A small encoder-decoder image transcriber, trained from scratch.
Model: 2.51M parameters, 48-pixel images, encoder arch mobilenet_v1, decoder layers 6.
Rows from block 6 of the image encoder of a small encoder-decoder image transcriber, named by matrix and row number. Each number is 128 + 32 x the weight over its row's rms, rounded and kept within 0 to 255. All counts start at 0.
After each channel's rows are labels from the 100 images, of 14848, where the channel reaches its highest value: "top examples" is what is common among them. Only what is clearly more common there than usual is listed. The data: seven-segment displays showing three digits.
# conv: pointwise conv (encoder.blocks.6.conv.weight, 176x176x1x1), inputs 88-175

conv.144 [ 95 119 123 120 116  87 124 125 144 143 145 174 154 111 137 146 128 181 161 126 198  72 120 159 177 150 117 136 169 129  77 133 185  99 158  95 107 158 127 113 133  79 136 123 109 185 148 158 133  76 140 127 175  97 164 121 127 129  96 166 127 115 192 139  92  81 112 123 100 165  93 150 161 123 113 123 146  85 167 115  92 161 105 178 152 129  86 147]
top examples: the digit 9; decimal point; second digit: 9; third digit: 9

conv.30 [141 112  89 129 123 124  85 105  90 114 156  58 178 120 111 106 161 105  72 117  99 119 147 160  95  92 139 124 174 120 106 153  45 127 171  84 166 161 155 130 104 108 137 116 211  85 102 103 135  89 123 142  63 152 115 160 146 125 144 122 137 101  90  91 156 113 118 128 108 122 127 101 110 109 133 121 145 130 116  61 121 147 177 152 136 142  76 160]
top examples: the digit 5; third digit: 5; first digit: 5; second digit: 9

conv.21 [ 46 102 140 136 137 103 129 127  85  64 125 123 131 164 110 172  88 125  76  79 117  95 122  97  90 134 139  53  84  51  70 104  86 113 148 124 120 143 121 140 145 128 101 140 109 111 153 145 153 135 102  87 124 113  88 125 101 142 111 165  12 129 128 110  92  96  63  44 122 128 107 150 121 104 113  70 139 121 143 103 105 158  77  85 112 149  93  94]
top examples: the digit 3; decimal point; third digit: 3; first digit: 3

conv.15 [134 140 153 118 134 130 135 161 167 143 167 121 144 159 114 107 104 152  99 100 138 156 140 142 100 153 132 163 120  79 187 209  77 175 159 108 111 150 153 118 143 114 145 204 187 136  95 116 125 158 118  91  45 162 117 153 120 150 157 124 147 124 114 119 166 138  76 136 131 133 156 143 158 147 146 175 139 131  98  91 146 181 125 179 171 117 126 178]
top examples: the digit 1; third digit: 1; second digit: 1

conv.121 [126 115  86 133 117 141  82 174 115 155 195 140  63 132 113 110 116 108 107 146 118 104  77 110 108 124 120 129  97  28 110 193 153 145  97 168 139 116 163  91 147  86 137 121 129  90 129  99  85 108 140  96 180 115 114 122  97 147  67 120 120  80 192 121  90 125 150 117 145 102 116 144 132 107  54  99 129 106 140 102 119 116   2 104 130 136 161 132]
top examples: the digit 7; second digit: 7; third digit: 7; first digit: 7

conv.154 [101 143  89 109 103  89 143 124  91 148  73 167 134 133 106 104 148 105  76 159 128 132 130 133  59  94 116 104 107  83 122 133 138 147 154 159 147 120  66 129  75  70 144 105 125  88 129 160 122  92  99  85 159 109 113 136 103 183 105 139 104 122  67  46 111 112 107 117 136 135 134 161 120 138  65 114  98 143  86 126 147 150  32 106  65 134 187 136]
top examples: the digit 4; first digit: 4; third digit: 4; second digit: 4

conv.53 [110 118 123 138 122 132 121 163 155 117 159  59  24 123 110 142 118 125 148 107  99 131 201  93 171 144 108 117 115 109 150 152  50  76  89 123 130  76 210 124 149 146 119 125 138 138 177 142 105 161  98 166  76  91 110 138 159 121 124 142 128 166 123 136 133 127 171 121 130 116 132 151 139 175 125  81 109 126  73 129 177 156 195 128 110 162 173  92]
top examples: second digit: 5; second digit: 2

conv.41 [157 111  96 112 130  55 112 110 136 118 103 101 148  74 122  89 139 118  56 209  90  88 139 134  66 104  68  77 135 113 119 131 102 154 156 124 139 145 105 166 126 132  86 140 141  91  79 144 100  97 184 123  88 126  61  98 169 119 110  32  90 136 114 143 124 133 134 167 100  58 135 132 142 137 124 146 140 121 101  76 110 109 155  75  91 124  62 150]
top examples: the digit 6; decimal point; third digit: 6; second digit: 6

conv.171 [ 98 128 184 150  98  92 105 144 123 152 119 178 140 102 102 148 136 119  86 130 119 121 188 158  59 166  89  80 155  87 122  86  94 164 159  96  92 114 143 158 130 141 138 128 108 194  94 148 122 108 145 178 125  67  86  81 122 152 114 121  80 156  46 141  97  59  68 126 103 152 136 133 135 123 149 169 135 104  93  96 169 118 162  98 106  88 142 151]
top examples: the digit 6; third digit: 6

conv.58 [140 140  93 136 111 146 115  75  90 116 143 126 151 142  98 114 102 104 117 125  93 133  71  74 150  84 156 182  96 142 118 131 106  85 143 133 125  97 178  91 152 146 123 110 149 111 125 103  91 120 156 149 126 125 166 132 162 117 174 127 178 103 113 123 109  41 124 146  90 121 100 197 129  85 167  84 120  90 147 108  78 112 141 141 135 145 128 127]
top examples: decimal point; the digit 2; the digit 0; third digit: 2

conv.31 [119 147  71 116 111 112 127 102  82 134  53 202 151 142 145  78 128 115  76 137 190 129 173 144 107 102  71  92 158 121 100 105 139 139 142 153 126 137  95 127 109 108  99  57 137 115  98  91 128  72  77  75 134  63 137 139 110 115 127  64  78 122 114 108 107 133 107 169  83 102 130  63 128 119 181 154 129 134 131  87 157  94 139  54  88 140 172 123]
top examples: the digit 9; second digit: 9; third digit: 9; second digit: 5

conv.8 [147 114 148 129  60  60 178 109 100  84 122  13 156  71 119 101 131 122  89 120  59  78 132 115  95  92 129  72  63 120 122 119 112 132 164 119 135 128  98 137 158 152 130 134 120  79 147 111 116 100 129  93  65 108 133 141 131  53 124  70 165 116 109 134 130 130 109 103 111 133 152 132 123 123 155 165 141 149  63  76 127  94 192  80  95 136 119 144]
top examples: the digit 0; third digit: 0; second digit: 8

conv.156 [134 159 155 117 150  65 139 139  92  93 123 141 168 152 106 137 136 105  61 141 183 153 103 163  37 131  88 108 124 154 139 100 152 123 190 133  97 186 129  63 104  94 183 140 121 154  74 121 149 112  30  89 168 114 149 162  48  91 113 145 153 104 137 121 138 152  85 103 139 111 129  91 138 132 192 127 104 128 179  88 118 118 160  98 128  90 136 153]
top examples: the digit 9; third digit: 9; second digit: 4; second digit: 9

conv.142 [189  92 127 123 126 137 116 185 126  94 144  32  96 136 113  53 109 115 133 109 130 148 176 127 104  91 138 110 128 177 132 130 105 108 117 157 112 110 141 145 136 150 122 108 136  81 144 122 150 158 114 157  30 129 184 167 152  44 121  80 227 117 125 149 122 110 130  82 152 125 208 119 104 179 151 145 152  89  49 158 202 113 149 104 113  90 149 139]
top examples: the digit 0; second digit: 0; third digit: 0; amber glow

conv.13 [105 103 126 157 111 145 166 129 150 143 110 130 144 166 169 123 158 117 163 173 129  77 154 173 154 132  66 206 164 155 107  97 154  96 157 111 100 200 161 115  94 101 154 160 171 161 146 103 169 204  99  70 138 170 112 164  64 118  19 124 121 162 113 124  93 112  84 120 223 104 117 146 148 160 131 127 105  99 175 182 160 130 157 150 141  85 119 139]
top examples: the digit 2; third digit: 2; the digit 9; second digit: 9

conv.69 [130 109 154 119 128 103 160 103 125 100 157 104 158 121 110 181 118 104  77 103 102 135 124  95  82 195 101 120  25  83 158 161 211 153 168 138 172  85 145 140 159 126 133 185 126  77 122 111 148  81 132 105 229  87 115  98 129 145  96 163  86 108 114 157 111  81 140  95  78  90 150 102 149 117 113 156 159 121  89  61 146 138  98  99 100 125 116 138]
top examples: the digit 8; first digit: 8

conv.141 [128 159 152 119 156  59  79 150  83  83  84 151 149 159 143  98 131  91  94  89 163 122 100 142  98 114 118 110 119 137 151  85 133 125 167  97  69 118 112 120 101  69 184 125 100 149  86 101 172 174  80  91 125 137 179 161  33 133 122 109 156 150 112 103 165  97  92  71 172 125  66  96 121 196 137 119 140 101 117 115 118 154 114 112 113  77 137 133]
top examples: the digit 9; second digit: 9; third digit: 9; second digit: 0

conv.5 [115 123 115 139 148 123  62  96 157 135 155 134 121  72 115 140 170 199 101 159 136 113 106 160 115 136 140 123 169 156 163 102 208 130 146 129 170  77 154  37 134 116 151 107 137 158 163 141 135 125 180 166 184 115 134 109 177 167 123 131 120 110 125 136  94 121 157 145 100 170 104 128 116 154 161 101 116 114 161 137 112 132 114 119 202 148 117  86]
top examples: the digit 9; decimal point; second digit: 9; third digit: 9

conv.77 [ 85 136 133 136 141 101 149 161  90 112 158  69 164 111  98 151 154 139  67 135 106 112 105 138  72 117 123  83 140 118 159 137 137 139 150  63 181 106 134  37 142 121 144 128 140 183  48 106 128 167 110  90 155 159  70 142  98 162 160 176  48 120 104 137 141 101 145 125 151 112 134 102 120 122 200 104  87 123 207 129 109 175 147 104 132 148  77 117]
top examples: the digit 8; the digit 2; third digit: 8; second digit: 8

conv.56 [115 155 161 150  84  78 117 118 136 111  69 160 202  68  91 152  91  96  78 157 163 148 111 158  76 174  62 122 182 165 149  88 167 160 145 122 112  95  98 104 121 143 127 105 112 185 108 167  56  91 162 103 143 154 166 127 177 152 152 154 115 117  93 115  90 124 126 116  51 199 117 113 163  76 146 120 140 136 105 118  92 127 160 140 144 146  85 113]
top examples: the digit 9; decimal point; second digit: 9; third digit: 9

conv.68 [132 159  83 133  61  74  84  67 130  94 111 148 164 126 131 131 110 109  39  98 113 117 103  91  37 107 133  59 102 123 118  93  94 120 150 115 125 149 126 140 114 107 121  85 132 107 111 190 133  95 191  70  88 160 118 124 179 124 172 146 145 115 135 129 112 148  83  99  73 155 105 149 151  78 106  71 135  87 136  56  88 146 134  95 121 128 101  75]
top examples: decimal point; the digit 6; second digit: 6; second digit: 5

conv.70 [122 119 150 149 118  97 106 172 154 161 220  89 160 112 157 144 174  99 125 143  82 123  93 149 138 144 135 115 164 131 101 144 150 143 177 136 149 146 224 113 131 115 149 121 153 141 168 140 196 119 121 143 178  76 155 170 108 123  86 159 146 112 158 114 117  67 123 104 102 133 156  83 133 124 199 101 121 163 156 112  98 110 180 152 121 112 138 114]
top examples: the digit 7; third digit: 7; second digit: 7; first digit: 7

conv.0 [116 170 132 126 127  63 102  94  56 152 151 125 172 153 127 132 151 150  54 153 105 120  65 132  47 145 154  99 158 172 103 139 158 101 205 135 146  24  56  94 123 114 113 102 108 146  81 143 180 120 125  88 137 116 107 129 114 157 151 127 136 154 117 110 142 124 135 131 137 164 105 121  85  99 126 119 128 183  76  86  82 160 122 110 147 123 137 126]
top examples: the digit 9; decimal point; second digit: 9; third digit: 9

conv.9 [116 121 157 131 155 153 132 171  89  75 137 104  78  95 140 142  77 115  92  83  70 163 132 119 156 179  87 148  81  80  91  72 182 110  95 133 126 111 117 113  84 105 145 193  97 145 168 112  90 152  70 159 151  92 125 142  95  87  61 174 110 126 130 123 126 116 128 100 148  80 105  98  97 160 149 182 129  95 126 112 157 149 162 112  75 124  92 162]
top examples: the digit 2; second digit: 2; third digit: 2; second digit: 8

conv.84 [161 142 137 150 110 100 150  77 102 159 123 120 176 145 151 155 134 121 103 125 116  79 116 100  55 125 143 154  85 131 171 142 142 144 119 132 108 103 159 136 118 132 156 134 166  83 107 118 169  97 182 101 124 142 117 123 148 144 140 142 141 122 128 130 190  79 123  94  95 124 105 164 172  82 155  85 107 208  96 104 114 108  97  89 193 125 157  72]
top examples: decimal point; the digit 8; third digit: 8; second digit: 8

conv.87 [144 136  76 136  65 113 118  98 105 151 138 115 145 116 147 122 143 143 115 127 129  49  82  92 113 103 169 137 115 161 104 169 108 117 149 127 157 102 107 107 129 140 118 110 115 138 121 192 101 125 185 113 149 143 117 130 203 140 154 109  95 101 128 117 115  86 118 167  90 159 127 152 154  65 128  90 119 169 143 135  66 117 136  97 152 124 114 133]
top examples: decimal point; the digit 9; second digit: 9; third digit: 9

conv.33 [ 98  95 126 130 113 173 171 169 170 136 136 112  25 133 109 129 109 135 187 147 110 145  93 143 148 133  96 196 117 118 148 123 142 115  20  95 153 127 255 101 138 153  86  98 183  83 191  91  97 107 124 134 146 132 114 128 150 121 149 140 118 110 103  91 166 172 136 127 157 101  89 123 108 107 152 108 154 109 116 112 135 136 130 158 162 131 113 110]
top examples: the digit 3; second digit: 2; third digit: 1; third digit: 3

conv.22 [143 102 117 134 108 232 132 103 173 111 145 123  29 132 129  75  88 117 131 140  90 127  94 140 163 104 139 131  92 119 147 212 155 166  95 110 134 124 150 111 146 128  70 141 153  61 199 114  70 132 144 124 175  61  95  90 151 116 139  56 104 108 131 103 178 121 213 100  52  81 147 157 153 103 148 152  96 138  99  91  94 104 140 138 126 130  87 145]
top examples: the digit 1; third digit: 1; second digit: 1

conv.25 [178 129 128 113 121 184 103 127 113 110 141 140  97  54  89 147 110 118 131 130  97  72 185 135 126 117  60 108 110 120 164 156 115 125 122  91 117 158 120 190 117 128 121 141 158  89 160  85  94 124  94 127 154 111 103 123 117 139  96 129 129 137 114 139 157 106 192 138 101 100  96 103 137 193 110 148 133 147  78 109 218 109  86 109  89 111 119 152]
top examples: the digit 6; third digit: 6; second digit: 6

conv.158 [117  94 148 124 122 151 154 138 124 128 113 105  72 151 102 140 110  72  89 108 126 159 108 110 135 136 139 121 109 129 153 144  65 142 130 127 133 153  87 109 116 141 148 163 171  99 170  89 187 126 115 148  51  64  70 119 132 143 144 174 113 125 109 124 161 159 137 173  68  83 161 141 118 102 143  89 114 180  98  83 124 127 135 133  94 138 117 119]
top examples: the digit 1; second digit: 1; third digit: 1; first digit: 1

conv.19 [123 140 129 129 106 176 124 105  75 148 155 124 153 140 116 138 135  78 105 128  93 117 131 150 112 147 157 187 147 108  71 146 109 195 169 138 130  50  73 101 159 137  80 127 133 137 124  93 165 122 106 145  82 143 112 136  54 123 149 146 139 100 115 120  96  77 160 159 112 142 141 160  93 119 102 108 156 148 112  87  95 114 126 178 163 130  81 123]
top examples: the digit 5; third digit: 5; second digit: 5

conv.76 [154 121  82 134  54  82 104  99  98  83 143 153 165 102 112 110 109 109  63 122 122  96 152 157  97 110 138  45  94 139 124 130  97 148 119 142 172 168 133 166 129 117 133 143 165  72 152 154 101  71 130  88  79 139 111 110 103 131 165  61 152 135 152 125 119  91 135 125  86 130 155 143 117 125 107 117 123 124  56  85 139  94 112  92  36 131 113 119]
top examples: decimal point; the digit 3; third digit: 3; the digit 6

conv.148 [142 119 166 121 127 149 121 163 118 174 179 119 133  97 104 184 153 125 118 129  93  96 113 149 104 154  66 136 108 104 128 118 177 191 162 141 132 111 158 168 149 105 116 110 156 131 141 100 155  82 134 100 177  94  67 151 107 143 124 151  94 139 171 171 132  92 111 152  87  80 152 119 126  72 134 104 103 114 134  98 102 104 123 125 147  85  94  92]
top examples: the digit 7; the digit 6; third digit: 7; first digit: 6

conv.17 [110 105  88 104 107  40 156 125  82 134 117 128 199 147 134 104 155 110  79 104 142  91 171 164 110 141 119 132 112  74 126  74 126 152 155 130  62 140  48 196 109 156 115  98 187 119  52  88 126 121 126 174  73 132 130  65 116 139  86 104  85 125 157  97 111 115 114 116  99 126 119 103 131 122 105 173 117 145 102 150 111 160 137 115 107 122 129 126]
top examples: the digit 6; third digit: 6; second digit: 3; first digit: 6

conv.43 [148 203 140 144 119 111 175 134 153 121 128 139 134 116 134 143  93  93 137  64 140 109 149 158 128 188 116 137  97 103 131 110  57 166 144 129 168 169 148 187 134 127 110 143 157 117  55 161 136  81 101 119 110  99 115 124 142 124  96 129  92 124  97 135 154 112 151 121 164 130 155  90 150 179 122 159 133 146 111 137 183 175 143  99  78 123  85 170]
top examples: the digit 6; third digit: 6; second digit: 6

conv.173 [ 48 159 148 130 123 121 124 123 109  82 160  55 113 167 142 116 132  88  78 154  48  92  75 144  85 142  84  97 121  70 128 115  74 131 115 115 119 118 121  95 109 127  89 145 131 122 126 111 135 157 114  84  75 154 101 116 102 108 145 125  49  81  97  73 113 146 154 115 166 114 143 123 132 122 141 115  89 132 128 112 131 110 128 115 117 113  61 143]
top examples: the digit 2; second digit: 2; third digit: 2

conv.153 [123 163  91 122  72  90 116  74 122 134 119 125 154 103 111 102 121 124  35 107 115 152  31  85  66  84 151  90 122 141 105  96 125  90 170 144 118 146 139 122 118 116 134  84 109 118 101 152 119 120 142 103 125 171 120 122 145 139 203 110 128 109  97 131 139 139 132 152  58 150  87 142 120  38 134  53 124 129 126  60  15 139 137 118 150  81 116 110]
top examples: decimal point; the digit 2; third digit: 2; second digit: 2

conv.163 [122 131 115 119  86  86 124  75  92 136 151 120 164 121 150 139 108 126  32 118 135 135  87  82  74 126 159  96 121 143 110  89 133  82 120 132  69 141 141 129 139 158 145 114 127 107  88 135  93  85 181 136 121 187 139 119 167 180 186 133  97 142 140 146 132 133 145 169  81 151  40 183 150  80 146  43 124  83 146  79  19 148 145 123 197 108 153 117]
top examples: decimal point; the digit 8; third digit: 8; second digit: 8

conv.169 [ 68 105 151 148 106  95 105 128 107 176 128 246 125 127 139 106 158 134  48 177 170 120 133 119 102 124 114 108 172 153  95 140 180 132 153 144 132 118 102  86  60 124 171 156 129 188 178 152 149  96 105 132 203 132 136 178 109 159 124  84  76 124 171 119 144 116  96 160 124 183 118 112  94 125 150 104  96 158 182  76 103 104 112 110 134 114 166 135]
top examples: the digit 9; second digit: 9; third digit: 9; first digit: 9

conv.145 [120 137  75 139 186 166 107 124 170 134 141 151  62 165 157 110 106 189 138 129 194 164 153  98  83 150 164 111 151 130  67 144 144 122  73 124 121 145 177 128 123 173 132 135 114 165 124 164  75 134 136 170 123 186 163 179 161 118 112 109 148 189 143 141 120 122 161  83 147 147 102 130  81 114 132  78  94  72 113 108  87 183 113  95 155 133 144 144]
top examples: the digit 1; decimal point; second digit: 1; third digit: 1